Weights of a small image classifier: activation relu.
Rows from block 5 of a small image classifier, named by matrix and row number. Rows with one number within an expert belong to one neuron, the router's apart. Each number is 500 + 40 x the weight over its row's rms, rounded and kept within 0 to 999. All counts start at 0. Numbers have three digits each. After the name is the row's rms in percent of the matrix's.
After each expert's rows are labels from the 100 images, of 14848, where the router gives the expert most weight on average: "top examples" is what is common among them; "peak on" is the class under the peak. Only what is clearly more common there than usual is listed. The data: pictures of board games with random positions, seen at a slant.
# router: router (model.blocks.5.mlp.router.weight, 16x160, trained with AdamW), inputs 0-79
# up: expert up (model.blocks.5.mlp.up, 16x160x160), inputs 0-79
# down: expert down (model.blocks.5.mlp.down, 16x160x160, transposed), outputs 0-79

# expert 6
router.6 109:514507502479496469456499448450516492506571514441510522520459491490522529496588503501533450586462545547495522455518462562467502514502516515491536465537453496403551496482534520458624465543555586510514506453409560486495535520496565457463465539
up.0 093:507501516527565471542457529543564534475483448480475506521485488568499506424439523489572554542480409543478551555459555556516477535589457473469509493499487516512431541491471476464430456574518475506514479509540529424371430519547450516468477485
down.0 106:484483605511519471570493568478480535437411510490502511496536488492512490504531462627497459514522491486510489508465440490514434505441470527523542525466462525479510440562546530499559483488545520536448502522480462481617453505479453583575497529
up.1 100:481485499444506499527491474505455418481467500489516512490529546444557511615480464449473447497473441569467495535486554459457551460490499510455498483506531468494501438521491546524514502467496548521457490503493473443522501499508521496548574530
down.1 085:479478446607475497516477513525548504485521516479463500463511473503534523498492515578509441453493429498496450574469515420446515527474434517463434571467504530435441506505456488541551537512497401545585553502505447572496458521497488452462563477
up.2 102:507493485517590452470473513532428553523468532468489504375446529477490547554458490409501451535446491518525470561511503486440526493459432491480531474485456530510400494435447456541528490519456475534441443505494471575495512480489468522499507484
down.2 099:550518605468513461527484527522513483535362533532543488531504479556523491569513550481453542548504537459515532466567554535446486446517507480494500572511535470556520420437574491448548510475504451456531479498462583525461500514476522464507423487
up.3 121:419514468489519506491418543515451441482465489470469495476495525466548502486448505539537451449481520472490421542558551452481446468552479513484454498470509518557511470472430337513484531559524488569518472534528428525463524552472445547547478497
down.3 096:510502493456510506438541563545447453467502468513505511544486547521460490448583528494522478428514540552541551485530480494523576469474449421506540552529502507531460560456563505496475526503501584505554494540513431525533494493486496530464500410
up.4 103:484548478448478507457514498482467478479473520507482514498476476500465468495392491489537497485546586544588446487576474521456503449512579434504488513489472477516519552503567525419502454564503456516598522560495556530464451499519503503443539462
down.4 131:442495585498514480578465524512529476500492497420460474546471518454507550443520457458530547489518535478469504499510529517507431517451489513514544464462496489503577537425502457527520511492481490499368498537459543580519522491484501508465448461
up.5 070:509454564557542469485462529472512496484489469434517503406501496454531566500516498497507484515479611521499420560447463461492481557492529478461499497491496517494472469496556482440503517504505461504488490501501522457447520428439439492495621488
down.5 073:483476526469520497545475475447510517492504524550551508492486479568523537605519504470452469535477520510459507466550482533559440507535503459537502577469473476498610523446447589463495599469471491479474511511515447515483490513505485542499393461
up.6 106:443528467525520495539536513468469521494526517471523503547495495507450489399449515436525493429502519457517542470463536471513435513508561473426508475555513511533521582520557450501498583508536528495549493500510486469481493484450488549464486443
down.6 115:446482535516502526502479492497524472566535473442491500514481550500502432460567466430484545479510558500448509431513449449577578436488513474438547475502468532493504509573468477523597467531432506556596525456473584470611576527529510516456521438
up.7 107:482482585542459510510473534505490458498530538562571477437549480498552484517499570505565557510503654475502441581432536512507539538546509506495456447485467500541489542471444512481451521499515510599503488506489443510468457507444504483481541480
down.7 110:451549570385526470523509509498564415509499555482509472552466528525410525481528495518506536478459506508509473475464529479540439546524459506442565547494475519472520529491405446446523474461530541565432516527497578525581465537551477555466407500
up.8 100:535562475466439510518496559525536493520494564455502501398548504436495470491497503496431486497485598499515521513403476511533511483488477517486490520506505540510566455569512563531484505484509471459412547474462516497516493485452458467501549534
down.8 103:531521462498527502463443465506584516496473436545538508475419478467487545504516476528462568504521511535488528479546498469522551519512474493542519481447545509533515468504502547488514616530477442465616499541466471646493463480561547488454446510
top examples: discs on a green board
peak on: table

# expert 12
router.12 111:482529543482490510512607571468439500467564533448480517491473461480528542551520452487510459490595483428515502512471482548538478583503479549495469490559467584504478511463502428471508432514484439504499396503492484447498460621538446513562465524
up.0 164:504501430466475508482520463488438606595478481513611453567472463525419509517482541502521475358525497549473477451502526543464581546477508524489563493485484520467541416466499419511462511524478509552574486441493497516453494460497533567506416497
down.0 161:430468463465496583520477507513489525501481523489500492583495526511586475479482466485505417495483504560409525513547453472491437523450487476418556531478521457573557473482518389514530484538485514468503508477479587429536540526434510529495473477
up.1 150:519474527555506518518551539568489564554482494504398470558499520460529457495484522486481465428467390590559543482502484444437517490488549551415530511497495486479471466582528517507577425479565500492497523445481517403648544473437492450462523481
down.1 158:512474447611495448516529510516444539434462531465503493456571449483480504452498506523568436506497481469563533566448532483489468493450519502521437440486474453439501504608532565508518492519560507496444469496476479545509495533457546458499520478
up.2 120:598486477530452529522484477507442464529492487489509478550512499493463489456457485481491413481445574526516557473532579518432539490462562492495520558468535489494491500483501495558509621529437531470522452475491510617522487443513547457515531461
down.2 110:464490449477468480410524549537591523569521504575467531448447490492493466447439503509449506454516446483510485494569507492482511485466554541459533478487532538502416522525427556451485559516420487522499509526540488461518527426498526467441546511
up.3 121:451549487495476503500498513494381442512490508491495545553475498475592440544526477602546451542484541527513511536517553470452487451497492450461496481454501493492475488499471464406495504479446478568420500505485595418464526485497480500484539520
down.3 126:522483459477514560531482520468446435531593502502521483489462495518554463550663451524488519515477549496526551411479464486489573494513430455478475467549486477531479473423381492508514426539527523535517518538540519533453516484407500501511490456
up.4 157:560464527512420486520632486561513495480461458493488471454467469469494482515503476539449502440506479533549421546551481467483484454505507539609521524489499521498460451562552522568480512470456460500496551486550508543469513604460479483510528483
down.4 141:509484510520513455444539551458541621470496431489497452591504471472499414529538537488451566525482479498465514477495412526413483474516528562610516463528546497514480470604477464471553537461512491576559512569519491481544473531473569501468561469
up.5 104:505557527399566476464474551546477464518466482482438461484532466487559543454531530452531574568547472447477511521542492530495523554449500457515519505469493498459469550461446510482500476496508486475572484538457438545486495463529416496478594554
down.5 140:581499540469476506524486548499427461497476501522508589492603479471500466477630552600513507503481477441539418499498488541527498516507504469473516497472504565502532514475495456494520473473481555528381505526499420448551496505456499456503493514
up.6 117:479470518512481518486445473497491548489497454554481447538492498503451461476497445456493477547477522517492465526480516505430517519512497551541530498492499523483514542466507490571435505537459543473474510543545526598537496503463484527487407508
down.6 102:485484513466516488491509438564562477468495490548556535453512477493526521577575451451485461503478480446474453452569513486498560507485513412508550500505491430532541483445506547543565465483448474481496555522544525446565514518561446496494429534
up.7 092:545507521527475536505513507537485577529473469507485490520512551483545505487492497562449441489476494510533541524422510498519492490492544528442528512563545519469603445508547460509546467506484531545509490475498473518620478474449493513511511485
down.7 095:504481443499480490521444488477433515539500480507508509480524514477569533460527514576447503555477570500503526479489563482488462542485517531529438513575546449483524556529497480489551528523531536524398503481463515586472491438528502477510562492
up.8 060:548506554522401522522543494512529511481507511528497505373539511532425497524520535498495493542425491493562570542547523520473472467478466523516563484529525535468455418462502546552498569479463529477472474564565497500382509476430554554471548513
down.8 058:451484574526450506504439431472531470439536488566538539489506489526506521478516508456533584518518465541459448482532508510511487479463463417515533395463461438524503455492462521474497490455530442455431493435632489497530502500520471464531507498
top examples: noughts and crosses
peak on: table

# expert 15
router.15 090:539490533456481527518506520428525526505549496429484452503527475453507463411539529459536486532445472527502492475460482598514503482481565491512533402550474464436587559589475463546541517424562546460502549497473521488500519541448561550498498483
up.0 099:506555427525455499485495423547432541497446450546552488535486407522424476549586483461520510448486487499557434552445513450480516504480497528471516486462501555467496424459449535495504515489456485514493484501492578475478513476530485515559492474
down.0 101:519496571576499508456500477514472518475492503562481470587522488502488495457504494466497522489511549519529508498372485496440563600458462542537528455483509558539543458530581511519500459571510475505524521563507470576511476523484557498561465469
up.1 129:519552539485494499487482474460408412514476427450545557444506487478551466491545510502493510513514475477515520507419468497578577531509483529447511488470448546478494530440453580449475416459521533476409513544523499444510518489554491523467483515
down.1 152:464507483567468513509475450489401476459541448487529543567522520486513515440538451564504475520481405446506516544480523509478540484492501453561527461478493506530496539450433552549450554495538503532485488498555479462351503494447482468470575530
up.2 110:561582476468477524535505534514470471553486515477453502478548541464501512517516518490470460522504569535441594459489504492440543483451569461411535518497519509535541404404511471463504442499462499576554501474467490543471505483413465557518521506
down.2 106:525516551484462464504539510524487497442433478396508542449495495549510490526458503554535524544510451483504498501555537501500567532451540489477509445517470483522559494503543486502519493515479441468598479498557450485555511541499512501470527543
up.3 129:414527469568553515485419444528500465504503498539483518522546478513521455461556539482529503505476523489457411537539517499481525477542501530513422480458541544524456528595430517540489489490498557503401493561502465528522449473518527518492491515
down.3 117:486487479484520453451524529508577557492489464497478464541534438521581493545467521469440522496538459513541534542500540494453515524514485553516533492504490440491443420490533542524565477484476464540495503502530519558562526510488526558534421447
up.4 086:525522487519480485474429458532466533535463531435543525519459516575488550474486451488478519495473603469465434546476515497584519467484495566401557512479576543496442492546474469460561618507432552448541487508506468465470475470595523511506435504
down.4 072:454502543515493411468494468503446507521496503533538489505516482461518490508527578386455543519520578448500447515552501531505503510547496542508480497478540542533504513476529537490491426566506496494663529511460497541524516506543523553470612462
up.5 093:530487480545547464497493513541454455483483505451449456558562512496581530486500527526461518492522456437495499533563480496490571502600515490488465508464462592498474540526441521515460482480477491488548502535464511399575478502545533515520504561
down.5 096:500551525486541530464531482476484525540500439498548509619469497426420499556517593461444467514494440523467466470579518491541532472554511487462469485488547444473510451480493538504505460469459483486568500483481531460440508490483543518518488453
up.6 113:540515362539545507525503470513469448503463525466525519482452506470554548428450459472448556554471543482449520495501470480550480545508472487469521472483507508459434538555453544494491503519456488503568480549473482589528487541582563519496476564
down.6 125:516489391476490459500537509479519447483523513543461472459523516515491504447557553504498578469508435482468484564566564509535454492556534567559534501582455487501466495547555518468475495501509511436559515478577490455613464462489518485427430508
up.7 088:499506466461509533493436483504520491560556522513576547416458473513580464529524488572503520425530451473490530421478469544564544511540443525454503431516474543474400513440485467495469551470454459485446481545530504393410501521527435495442508528
down.7 080:410522477485520454510511506501441420502601443471530550412510488520638447489492506479514468502455498432520538536518543504463543501485513501549500569446475516510462546528543513491519479520528593549523526507457482546465449462530430484509468491
up.8 083:521529408465527521498450479515464595577451483553495506466530560434468483487577525415522474453460494557508529437428541486488541456460448427467527470510478532462578542388451495520431462506523524607522455472514489494535493472528519532566416533
down.8 096:505490507500494525452545498541530436482451478486530476437428533575471522526521507533515490555510462476474550524513461493499487494505437443551477486447513497508422524420565492517509545549475515523629431506484532516514483582500472466496552544
top examples: stones on a line grid
peak on: table

# expert 7
router.7 077:455506493535514483478505525603498539410484485492514536525470509510528466411516510552489494500542488552466485528424549479548468517390569483538527522456498490447511525505551478525557524519541559494518491527456567473479526434515613468438470548
up.0 103:559438527482523535471459499525496483557543462531477477511473524469535500527477569507510522546520556524566473539526524506465508423490495542445498480488531533527514521537501541477458516442521410467489496469498414512496517502454554490506532472
down.0 099:495453503510480524492476532518579494563557483501479453546486513468559466463429491508542513538497479514513514439609548463417523494534546519513440482469505548537475506459349481476561543469528448481483483502480530480457485520440460472515535465
up.1 071:549435516500474522513490503507521509476561515400537518538546480393447470477461510456488494531477491450537449471503505488547467536464494481488558496425494561474548536508540581520574557568557565510475534619487404437458547470479534483489592489
down.1 062:504522600467494511452503493507532527503530480493486504489521514520542523497408468511496390448471545427415548554390517474402436517484502557531458448483481530459530567555473522449477545541495505484571472542496513496444472554566500471506515444
up.2 078:596550421509494493506497518541512517435458459518465515465485517534469504536446486436485438540512485493515522471451530475538592471579462504529523520461492529445469455566494491493464476419453565487453487479497589500384541526489508496515563494
down.2 078:525495403554541519539495522463521472454531476444490505558472489448524516487542530490474476429587441471470527474528471460377425489508465474555464525521495457535500527495417522468512542516490488520468503497490493522563489516475557472507575415
up.3 085:568472530530514477527504488547508436540434507435516491547533510490506515526446488517516485589485570492500456516514496523426489489521474532469470516487461559536473413552458578515564489530521440465461483502451454491480484420532458493506492500
down.3 113:488505582516569541540465528418549485509545481479467511567450475490450422401412464523498510548481557473532522437504487523429472503526506511519509533488479502512537501479434496472567502492519553508527483532477513468564485533496452492542485470
up.4 088:527528415483509525453508446572413462450461459382415471420465526520508544546482546472536452552541538544531459520472480499480603489534461541443573482473498544489469476508478504480540463497493511554459471460489469491371580396532501513440507503
down.4 102:517537444537537498494494449466483560507529499525466496476461510475566502497394490420465515532541489434551480491407585540557475455503488500549432578510551537538433478421481474578448490458417502528490519449442533520487492533521517478458524510
up.5 094:506439550485478508512512446508494469500474451492546470587520514502527569551397473494496513510534469482470543477542474468489529552483492518440504508549477538491462507546446629464523497501504472499425512487532477515468566508513481454485487499
down.5 098:493505488514481482512466541506463465487521532526483477482515519435591489539607485495477497569498502477490500499555410549505569499493534536454497571526438475417524492524511492547489478511495481422443497524517480535472490548472454536569489543
up.6 081:487518519488506447476420514531451450513443491503483453544479546559516554488471501435541525412483471555567579588539516477492544527500495549470494448485495483537370454573493453523532476542453492566503515493476473513431515428429454524479482485
down.6 088:565484540542565581472493494485420528508479511470534476517438452520550470531465520513495419465507550512504557526598460499474445470594520485406506525504538460558555536551609477482488427528517569544499520479503478514476462564505490485475486476
up.7 082:557492483483441544530408425525469549503468490493449446523499528511499512484489533555513439427529413518534512516399494476449528450492467514531544491480486481537458500495489484543512529507502518506546482456536469537486509496487513533548498446
down.7 083:509518469573521515503457465476526470584537437532588473419556498508394512513504461501484526476450437502464482526555514478513495489508531431550513466499485478552456526478497477525444553526524492490526487483447515566520554565519505468440472454
up.8 137:564445470520512484440572575496397516493455506557479471574544455516486458546545509478443509402462448497533546502463439533478479497444580528512479465478530496490531476514541535464470485453438399480524536488475480582571517479480534514513467501
down.8 151:521454481546553520490495545514419532476448529477532517448583482447472508484559510534511436489517426496554443542565505545455552476499524468525497567527580499504498522546525496596488510507534529561524498435494570527536517513424492486480405467
top examples: stones on a line grid
peak on: table

# expert 4
router.4 107:464524506502445508554512483569444476499413492533496485507506591511501485560519508502462485496507451436465526511503514498515508492578532505530434536512449527500493407525457544498451493542462503533473399514548534488445565594539386452575484519
up.0 148:495475494453455503533562488500477542479516482493464450463466460540398505497397498520502416483503438595473548504525455544521429510518455550546500519518487431473502521534530466557513469478526465484520548387497514490465509585485496482572527499
down.0 112:521507451581477521496518498506514535531481581529564573379489514582532548481487502481457443469496529515470527541512581501500450502546553447578442500503571490521507398468459495508495573540463443480498534527504479533526486492448599486519433513
up.1 095:388518474485509471470468575503475523489533492604566464595502472563561512481499466581505536492489497484524547503506504519451537531432495476565527476510490515451512504426475411544522535487459539546513499533452473480566505464474492451435477522
down.1 093:502480525524462559484540515520520506442536509466552510591542533510441455502496504491453498448576361475525503537536473481520543515552492473427487445506495512519537536514554515531469469432520549516436486488500494521593496531515491502520522503
up.2 132:489411476549512504514480482516510508485546513485523505477492471420510503526491515556549477444533518501529461513522448469536537483513525551510473474508457542508478520635537531551458510510523505481448470492579512431407505495416433492465600532
down.2 136:523490447523493460518499473508491538466533484453502492552495487486579515513510514689547430396491470466499540480576468481554465475494553493516509500485478486559473533505462438499509503460492509522442462549534487503389459453484453560520612501
up.3 064:514462487457521579464540527466434498528487553555525469541532556531511474513518533528524499489486508527544585478555474544466478478484489496469514535487500516488644548482591534498488551559502503434531498546467429588503503524486547466531511527
down.3 064:443458449487466524489452507538570488475483471518460467395473511544411509500443545478494480537504501583566526497578494519517521526516574541536439520475538477457521510466538388513487521501490463591499516491517521452573456452494469533490459476
up.4 081:484469498513561472521445547484509553392481467563493460457427461509549505437553481475486458519486519452537611486539536445488535510495479506576501517464515516535468581557450454623489581509524533491529471497547545478500491509524537498524443500
down.4 080:468484551504520475550534427555423516431467498489514498445475531536494498524445499495537465479499379506512531502396570481535561469512513506439475466500526535515512490481437450575504427523552504477507484491570464463522492425508506489531476474
up.5 131:510535530591492483482579505491515432512454546500485528486481484486467502528408528536482519546469467537515497487516568513493466508533440514477481510501458514561490535607526485483482502492557489478521515511508436606417479457446484487470578461
down.5 119:522517495541487493501520423488537514528431451493485513476503459540510500453469552484507435430479601508443439501446464517508458524507587550511460532513502465458501550489546455536495539527449473494368526538523558473552439497555486493488462495
up.6 128:567514492492478500469539486497548530483522487488529505478466505533381550528491494554544474482488491586478503543476471517500470523471489553528528496474484461488508397514464520631480504522519449457472458464507478540534517521498540406487421481
down.6 121:441479545607567529513556466488473547510430567500552486448560478506492525494503446455515466423538456502498485495481503544472428450489488497513438482506512487516544520524528468525477481496497478500528502492530432480543533464488499498540618482
up.7 100:447463455566478486452454464510503483532424419541526475460505509572417511524481463559520520466538524537497480510592512470470489531537454511427494413491487522513498485539473487602503467522451456504505521579505535494517520535506490448537500456
down.7 089:490514423531469430471490468494583529441552482513546421487578472473520566539437428523470411566463430444550529524577452463528510534474492520429474489520560513445481598545545510544502507484517464448517552533474491500501521489535542581465532484
up.8 092:511497379459523467551457500495443502508472471470478464544494501458514520382533500531504487573496587528504488463492472452478514552540587483410522455456513472542497527575496472439523547491463504466485479518481566464517461478487496576477486507
down.8 098:461532386449423561448493487479423552533486444525535508480470476502547433532535451448447484461460553472446513457478475543587390492507417551517505482488518574497429480472502494503525481435483505480414508515483560538417533534518505502488496535
top examples: discs in an upright rack
peak on: table

# expert 13
router.13 091:488565512454550439514458523470536478457525508510509518574444542542521514471523493482554520498523476468492517508470532506484524555441495474500568466497503473512456524419531389474513458468533531523500478507536483489487476431530554547495491466
up.0 061:467474492488480524473515482524496517519575502494511501536488508628503501577524497503504500521464397500469536537510506481543531446535421538584487448494490466480483478481454468497489453525525520526544440399470519509499475452437448489490456482
down.0 061:528535500480477516468525519517493486520507465581501489576481487488503472471521456498485422437474407484562509561476427498489568429531476484445508527495515504452475488519521573510493485463491513553468490439510515475559520580484523497451479450
up.1 102:440522372467491498490525553517440552588546450519467519588536485506402533543478522536536435371467508475499558506519514506474519518481515509550477500475509500449512450394588499464516483530536480551575508456497545514465490487448481516492481516
down.1 092:462516536492522507464492552503490408540474565472488548536526514531510521504507499520495445499495464553472525512536469522543532479493481472441524509475447539527444416433541504485524427559489457501585508483514501419540548560376442538521457489
up.2 062:494500517433494471518506486509483436525490491495512498514501475541455487534597441450511494504503513526446559500351533513435574531521470509499531488488489557594439512441439545511540510495448488579552452506527502449524524501476460532536496500
down.2 063:495538546500493488501530493552481484442495611544465432528559500523503540533487498495528497471450487464512555424527498520493535507443537430511492482465466566547455554520432557490463457496539477468406514539483429606543497535496571460486482476
up.3 117:469507518537451506464514619560554572516481528557492461523533513530490466515483564533481481460484573496444558479554480507527481519512547456519494440471496481527452549476537490506527398548542469486413539463461526604596492432439449509510461518
down.3 124:457480416563544479491515510449485469498460472533550485440510506476503522461409495481500540515461479492543487505663542517424448452477479539599399540513479481519511491582486507499483464482460504543452514528539428503530514483516529530460536496
up.4 080:454490492519514571516449547505530485473516496489442471494473504441535483485512554435551500533531533480503415551494526468510494533505437443455481465534509515543594497482383508558494521525522456446503499509524540481484558515435487463462518417
down.4 090:432520481551492527549464521526470422478508520508519508429518570413548498469470488643500472495480504470507471488578525529497497507488472572437454529461484468471561509565573496510529527479459535546336513546495493475579496508491554484479422495
up.5 161:486532442564561452487529482571501549512431530519519434455468496650454533544465470461503528496506522503498581494511489492556518576548591511483529489471516505443365506498462488532544494526514503570495482452492448587488490465468520501486447458
down.5 169:495496556574489501507525507492588550539460517540545496391473479555471459486459535556467505529510521470510424517547493504471527506490540548566509477512540582527485484493472534497485539484498436497431497501517484496535459511494491521530463541
up.6 102:467483426567507489523491518539487504460541514507466481492526454515552537542492474433563544530537494424461423516534478439526518490525537514436558514520524511510521533504481580586437508530542500549485467466507516538442473467467433436469493543
down.6 101:487492596448486518476516495460473487484435473572536455481514514467464461499615465510532490509471423523437529476448471519504429526443537471534512478495499570472522495482517556540447507425481464562407463512605468447456475529548504516495485520
up.7 083:514481516461462501492484515457609466522530455515525535531475554513515500503497504537500434484527479514559529443537478504418536532422503515511537510566496499494486526445513495500473554473493443538457505538482498552469492488522410469455550541
down.7 075:484539538444553492514469460488531463508498533447428505495497523532536483420467444507519569417518531516452516504456490472467470487491556524545492532499530559618441465441471459481483483538497526540506516516471456531529472501520523420466556486
up.8 086:523540460567480503509435438491500509479501497482515476525549437469467553508465527408503439506497524484447496495542448517427410543555482473506511491490457556493540520562432572478492486466541541513396486572477501548445527476501540486518571561
down.8 074:468462463467515602454490547511482477559522486485475508570486509457426482495465500532484573514521538483507381556597494513485528446547507561511457489475489489507534496456528533411526493501493517445475543511480494437479496595552410445450533544
top examples: draughts
peak on: table

# expert 2
router.2 076:479567492516546515561553497477479497457494517469514501465505494575561439486561531542449530559517516480492542438501554552546459398541546487495456530526460455512520542509500531458457468496481533539534500530491486531500398515571586480491491508
up.0 090:516500434516464487531449435530482534478429524455519489418546495519542530557527485483482485528463510509501451493400525499523487447517452481522480493540482493472520470476484524523461564484609530476424490477502539488508458531449476511540463519
down.0 100:549455549564528474506543553531460491507477478467454552466537548488575486500461495472519461480504497467475445533492469487437522498516514523467501520465523601518538489543478560498482572500565481518523539565558489472517466478527506486519483487
up.1 076:504536440507449479445462499538473517480503481553550482523516516445467458510524461505538505524500472595526480513628475475453485520477484486568513522486533486497413544499457520469552536473527482475525445536546510472583529443398495478485480521
down.1 081:480482586442520545500480510517514525494510495509511540500527523460451485400587575515568450409465526465484433505490443498536484518509409514503490578501466546500562586500517455483524483471494491510548438438478478464412502481525438491517492481
up.2 171:490543393507473491509451536482523500551580484502574502468524512432498497562497470526496502496447485497469477497396532529547523522529405489436511484514494525466406473495487563518493511482549556509559477460509504510377502478488474492457446481
down.2 179:496487417460549506470501486506423481516570526464544539372515521473670494513633469514480521533504532507507453468420516487548495513488507494513477505556504483508455516427464453494539481487512533462473503531477521430463535506488498493531540480
up.3 099:477519427496536521525464509505536474548535529432433541511529542415567549592514511431528465491441574506505429466451498476566544465534429493586476468513463535467480509551529578459513465487558490465455487451527439524465494516517480538478539526
down.3 077:533583506418478501545516539504503496481586435519522495455545565506499520560570498512514526541496518376493490482472522513517458480450489474526482423496445560436502506505468487466470539463468486502526464499492529458485488494555466475448395493
up.4 070:472534445510476461474498527517449521439507519574488481536520462479474471521428497457496474454452562563468595510517487472513505506538550488433499459470524520543554495511490534525546530547539565498464443541502388497425510457464532494466546477
down.4 077:514482407543473478519546459475561523533462538501523499470492504517446514536587494526474563519428485505535452464485513488403441536524576550493408479514543509508485457512497505429528475516502505519529527481472532539488459458550519517513492484
up.5 132:526544580571518509461472449529580474523482489544485486481478474526418516501501546525521524572494608479550527518505545524495478501531435498586538462465505527561511501419470457476486508512490481508534476528496471561522473482532513506461465519
down.5 138:415507577527489527542475375478560461521415541486505523400522541513477509507565485456553472417451524539513512468498500531539451482440497513527461471505425536468472503490524512518540451493460510548484485470506435569516481535529467492504500529
up.6 106:545548397530524477509515495507488499497482500517502487454517457503488465449487541497509460481508492508506460485432525500527479474496501560437487410515506539527554480456552464539469400509595515553529516537489503558657536438475525427512573428
down.6 108:474486515570537461485489518561459556529486518458464520511593475466598519560425425463562368498495579480524519529474464482472554467525462492428529487485509494491543583493480544476505582447491492469498511521524470510452490516459525509526502544
up.7 083:514456378516496470509476514473409497545489461568532422545493470467462538547488486539500444548450558548498606514481519502484546544512546521526519399490470545495475521483442479559491526530504450515491497467499470564543508484500499524489464446
down.7 092:480475525502528538515486527539548491535469555482488547465529517474500499521568429566508544551467514470490395487441466499539511511458485475474489508489507627546539501545575511519514474513517473432566484486509451478478499398484499468506538530
up.8 094:531511481434519497485441515554520513545455530501522487501481508468476497570509481447515482547480466495451500551460465468498490501583429496532558446501501503446511530529471529509484568530510483466437475467491440583493489502474466458502504523
down.8 100:465499466542457420516475470462493487475495401506501563488501469501459465494419541453420602547501539489570501441471492489497567499485583541506439521477454434499513494499496569556560517514456562547478468497464467524492540523508543544468442476
top examples: digit grid
peak on: table

# expert 10
router.10 104:550515535526475480535498481493496466520510472454521555545509488510467396444505539483417441529490553545461495515562532473531504488518545493469515478470475448543506584490487525491480461477524536455461583513508529486489496561458560532473513517
up.0 125:437524494474484510523495509515471435448505487473423509407547453471484531493514466532528480413520437440481491459516530505522527436500451549547503457501521496489554436543488486516542442529505498457484498458531579379445546528469421491529412506
down.0 108:458492546516463525464512469456471475530524514464501485549455491548519501529465513513428439528451560513440500467556493526521506454508436512593511528494490507556443435430499438500482465521523502489578494475528547511453453517475460515553562461
up.1 107:473439508513450505521485553547376518519542530505441465494539509554510484529434500518476522518525527511542517542462418462524470454478517570473484516564499557493499450415470506499525514547547525516487476560494471430373474496492503467455529501
down.1 102:479494469553460520453481535490512527469440480516502495497541503500510533396551532541592507399467454442501495490482558503464513410500529588497464503491415547458430468517481524472465533534490478481500461533547508525531489508529539531488436482
up.2 099:459534484524528507524508563506594548558477508411489509481509547494419509428421493410482468559466503547500483497521498501537539527572458437536520494484458441506459520520550521446528508482559517548412483452502472494535512490514426462484432520
down.2 087:510472436573538456527504403505482492488542509463539475492475464478408531476463507494463587484513535527535463516484552466546394541480558509515499449525553492486443500570527448503474453508473498463458501519487531555540493476563523543466572547
up.3 107:520432530528473519561538524475519501465448490458489547489502475480406516489423505454497504557453377499518471493449490516485418493538551549435547508525464461478512427517478512495470484521521471596495528432509449447468530482462505476475503487
down.3 100:597534491532550501440589490507506516560449511566466446522447487557502499568447495490527458485476483442480583526436520487451478445441568483527546457515499513456551535558452539446506569569491480415496439490538491550474494504560531469492510522
up.4 106:513425496440501502458584537509632446481464424558527499509488495467431471502587500498440540495505542515534581486508416509458437463485560515533484512470546481537536458534497508454517556538503467434527503526546419471551518495537457475484551453
down.4 110:549490556466550463544449453537566465552457487498487480415426500475601530448512480567504529482538400489508513541531507504544545471481490464468512526479516539533430460507502448516490570549531520493566478498493497516517540484504474497540476509
up.5 090:420537478499516549519535521528423471487481506490406489508472482511475553506481495429464439411536363464533486448511497486522476531554503573451550491505434474511492472501476521542527510447506532539511498507440515406451530493513531477505472525
down.5 093:462466519467490505479491551462469514558559507464496457449487492539438527480479464576476457543500641565522473505461446501510532523465474471532522453526559503529558491477468501458526490517486525537661485441555570519478496467503511560502485492
up.6 078:520517440481523484498504539524553473516468584476536533514502470488506521522509467528528518664490456493468492451461457489483474579517522503522539454481442461542454506466466470470507497531458446520527468477490459462539548469470463524458538520
down.6 072:497436414468527505467466525434506494515568477435489514565410487531592526517526481569488496467460527492527475525456530481473467513450533569549434498566543512500504488491494505510471571575569492467468534466493550451510476502480451503498517470
up.7 143:486473580414483479532474523525555401447496503485468473558497494495563480499533453474525554451513497505465545522437542483524447498488493512421540470479500556522440524545441489535536476545512494507476493553520470624419474470504452501460446480
down.7 149:518495604504595477510543478486628535489493542506508448377497507526471547522520473522446462508492533489498506491427446511442461554470409487544466577516478498476419515479435509552509481477541499424560489498522528476456502480445508492496482504
up.8 061:514458462506437463495518467540491573526495501491511506524515527369528486529530475497525550546493512493506405518591457472533532551490492527445512508515547530516427472590505513467528510519442490443557496406497530486574526528458550455518560537
down.8 061:498502543515502477514532570501520427517556462551422486582477497530551490479493506442521450467501417477578466485541502446490552507499555532513556515557506534495507536554560455539534588478505481531470482519470564472522508512513493510462573481
top examples: discs on a green board
peak on: table